From a checkpoint of a small model that predicts nearness at each pixel.
Data: trained on larger renderings of crowded toy scenes, 90422 training examples, 28.5 epochs.
Rows from block 3 of a small model that predicts nearness at each pixel, named by matrix and row number. Rows with one number belong to one channel. Each number is 500 + 50 x the weight over its row's rms, rounded and kept within 0 to 999. All counts start at 0. Numbers have three digits each.
After each channel's rows are labels from the 100 images, of 14976, where the channel reaches its highest value: "top examples" is what is common among them. Only what is clearly more common there than usual is listed. The data: larger renderings of crowded toy scenes. In brackets: how many of the 100, against the usual share in percent.
# convs0: first 3x3 conv (model.enc.1.1.convs.0.weight, 192x192x3x3, each kernel summed), inputs 64-127
# convs1: second 3x3 conv (model.enc.1.1.convs.1.weight, 192x192x3x3, transposed, each kernel summed), outputs 64-127

convs0.54:496469476458396608563609542545454539480475497442466549569456635437482442544583503495587561588478541500363591479464488480512486631373509550570470528489485462506402542517589525506421561461534470
convs1.54:511526575551489460466472501526516527480494471595523470360610449546461468478446508410444567400485455519582410557500509478401555353560422464486551532562507490467613479503401532478532448510445507
top examples: count: two (49 vs 19.9)

convs0.110:482523499443484471537530445488487484439549477422535594537626518448493551488496529416460591502484480540435447477516567500611541491549456488494546506457388583517455653548526487506465523563497519
convs1.110:439519529511491522409527450597489513486496489527495487431429491576459457429498437531397462463449557533555546494495507478506484519503482511498481443486635355536473344462540493468551478387504456
top examples: count: six (43 vs 19.9)

convs0.183:513460505493522522521525628576522423432456493534495501582578514522573553528501553593490527484578572468577513454478451429586523740518544506493466566440470542469505552448476506436465493414594481
convs1.183:579489604468522528437436441393527579547572523489545497387523562502454478545455432446540445482450503552448554461527508531568447420596407519565541588524462479492505461532583458459468405640548530
top examples: count: six (41 vs 19.9)

convs0.112:518546541488500533513496669557490461455451455472431583582520483530533535521422510580533529463551523517558468529489495438570534636461522443442464523453494433500484577531461469429502517446548487
convs1.112:560439543443579550478483422378536536544549559472536435406485557497377510570496439436560451518458492532506541434501552593564456486598494508563493573473472512529451444479594463472464408563588537
top examples: count: six (45 vs 19.9)

convs0.45:501536483537453407374469376514510484517510501451552417474487550562486531475530541493484470508493481540430597490428417573445505472526486415487526464499497479521569402499507554538534415491461505
convs1.45:514491528476518458551489517448502421504602462482519463449656497480501478511524524509533531477503524451502485535481578557479489537567482541595538543522436601454521525516493461510509480496501588
top examples: tree (31 vs 12.9)

convs0.65:533530450490438524465507530552474489484426489473448646441490508505544500455576542527469578547490614496545526538509540532483492574413458520476502490455435400510459404525557607466505539406514478
convs1.65:525548490522503508493472573426506514633599553458581434480453556460530516523483530472520554485525469487496496490498521506554486535562474526566484639536483559470470569543535475558594464585557536
top examples: mushroom (31 vs 12.7)

convs0.12:534554549494482545521495671560486476472442457471427580569488491558533492517452513591535540492587541499556488526474498450552546658472513431466463530441503424486466553497454430434511483441529477
convs1.12:563472555453593547489481434362521534553557542489542451419509567475404517581473424420575423500462500535488526440489523592569429473592510528545496594489465529498478474495574441468457415598569550
top examples: count: six (51 vs 19.9)

convs0.59:549518489443503471557579499506483552550559520507579608482557516469496499488459548468499531507471508532486522528485508536631521508509423550506489480428458472501455544465473446479477520620567456
convs1.59:413557504518482523458540440586444573438515507427491541538432491451489470427465431488413408487472599578466503463456379455445499486438521533502520474485656470472500367480509457491491517376445459
top examples: count: six (43 vs 19.9)

convs0.156:522492457455452545524505466536533400470587437461519622479463503550728447395544445508453491483483461395522569497493570506536436548510463437604587508449501457496512488478487538464563612471535531
convs1.156:524550472522541524544478547483500569494496572553500458573556550499597615578575563547568491533538471532581530540555480513568539590526601538408532527436518535502580585569543518506443508519558556
top examples: candle (58 vs 12.5)

convs0.70:551431502464470512553548490526522458500467547521483573554544488455623502570542547506466583509447492431511537468607463467524405535544540537560506528501537540428530517438541560492477509494558508
convs1.70:493527568534525469476443449488531529588601436506574539468494512556445528488464448451530534446509522509453490510472493542542564440520408533472532487541470492595370499475536509493427540621552540
top examples: count: two (45 vs 19.9)

convs0.118:555509511434507464578593514489489528554592534468602569521530483460496529499462532451485529491450496525470485515512483531612508497532400543485466509409465516498487576471461425435497519649562487
convs1.118:437529464529491528475516462586422564437474505441474529496443476480541465443480434530437407470534562575483501485494378443457534477422545515448503436500623431464499375466497488485483490340413446
top examples: count: six (44 vs 19.9)

convs0.79:535507523473510463520547468562485453537478519541605527453495480555555436443466535563419469553467546532512473607425387502414431512491429409478450481528598589464530333476486527449586518478465549
convs1.79:446490516496491419514411545495503479476454375512400382581534461418551570566542531477515533510450432464425434410470537445492517487517520485509511479582403583489474576592508525489561399478458502
top examples: count: two (40 vs 19.9)

convs0.68:601408543469469477376503439496418521558502584504478512429533601572483492471524449536403378493461502471568508582506491483444558447454456519500500479550531441414543442543490489430513409591441487
convs1.68:525507466488556489564517497475557420494547501491597590488501510479523484491419523467486471509493553492434455527404504446656463529605528553563556506532471569545513533390501581499454532501622502
top examples: count: three (45 vs 20.3)

convs0.130:515460531409436496531499444503391479422573494503539482493469531514535498467539554520465523500482516441527568449457569600469470532526521462441552548456492588474495441567492554452536576467556600
convs1.130:468479463557534517459465567486520433521356495537372446537480490505483515519459503493463420509513461447572482484444453504460528547466563503458304462544473515449531560511481394576550501457526437
top examples: count: two (57 vs 19.9)

convs0.137:525467528470535502547518552561470489444439474558461549519548448435599541589544543513449572525486524437568510465508491438554427552526531534505490556484548519380557527475479561475522544462574541
convs1.137:513463518507508504464444453445552499585592493458547516435437531568469509495425433489551516486486446526408522511554475509524524449507388476474554517478422455586360459456567528474430492603537494
top examples: count: two (40 vs 19.9)

convs0.89:536436466445478505551479443497494363438635516510600519498474575472600456508536593485449508519502524454524531475593561441585485505501455394617583520509511556495454505474474494502534531463585533
convs1.89:507581475557512483466545565535527555518388515506427554551439473471614527552523500431518478494517513487419466494532415437424569504441546550463383521595510491520571490537498544564578485467379491
top examples: count: two (49 vs 19.9)

convs0.46:572491474427501481488523546593453470485497592482553510450490465490554519427489528584440485515521548488544500499411462426478487537519462379482511551425599556442513372480441492394592554461509482
convs1.46:420531469501482396422420497469485462469482414534409425417503463465560490535502450508460494450455430449416422437543512389497516374552510466470487473590430520487449557545487471506526369476466519
top examples: tree (32 vs 12.9)

convs0.66:444479497540468554498495512481475460503481428378397481543553499401487473559453534466529496472512521551464559454432455517599488574534497484501485503520476720504464539484562466496463483503463495
convs1.66:428438520533475480509482547595513457430473488523458467440519418594536500523457454528455517442461468472574461527511511465408482401467516446500485387490473383506535506519414551504558537423409467
top examples: count: six (46 vs 19.9)

convs0.108:471473523477525492575538560569442581461515469442575552549476568447557503479534622491560557540499604506468609479471419566556410622449484484589511547409518549454462526520550527508456546457543467
convs1.108:491511494542521477481518528550530468553458428597454496482557431521558534499457403558475537394493417435558437535521536367416574378539495444462443462612453485488568502472428500526595479505403467
top examples: candle (50 vs 12.5)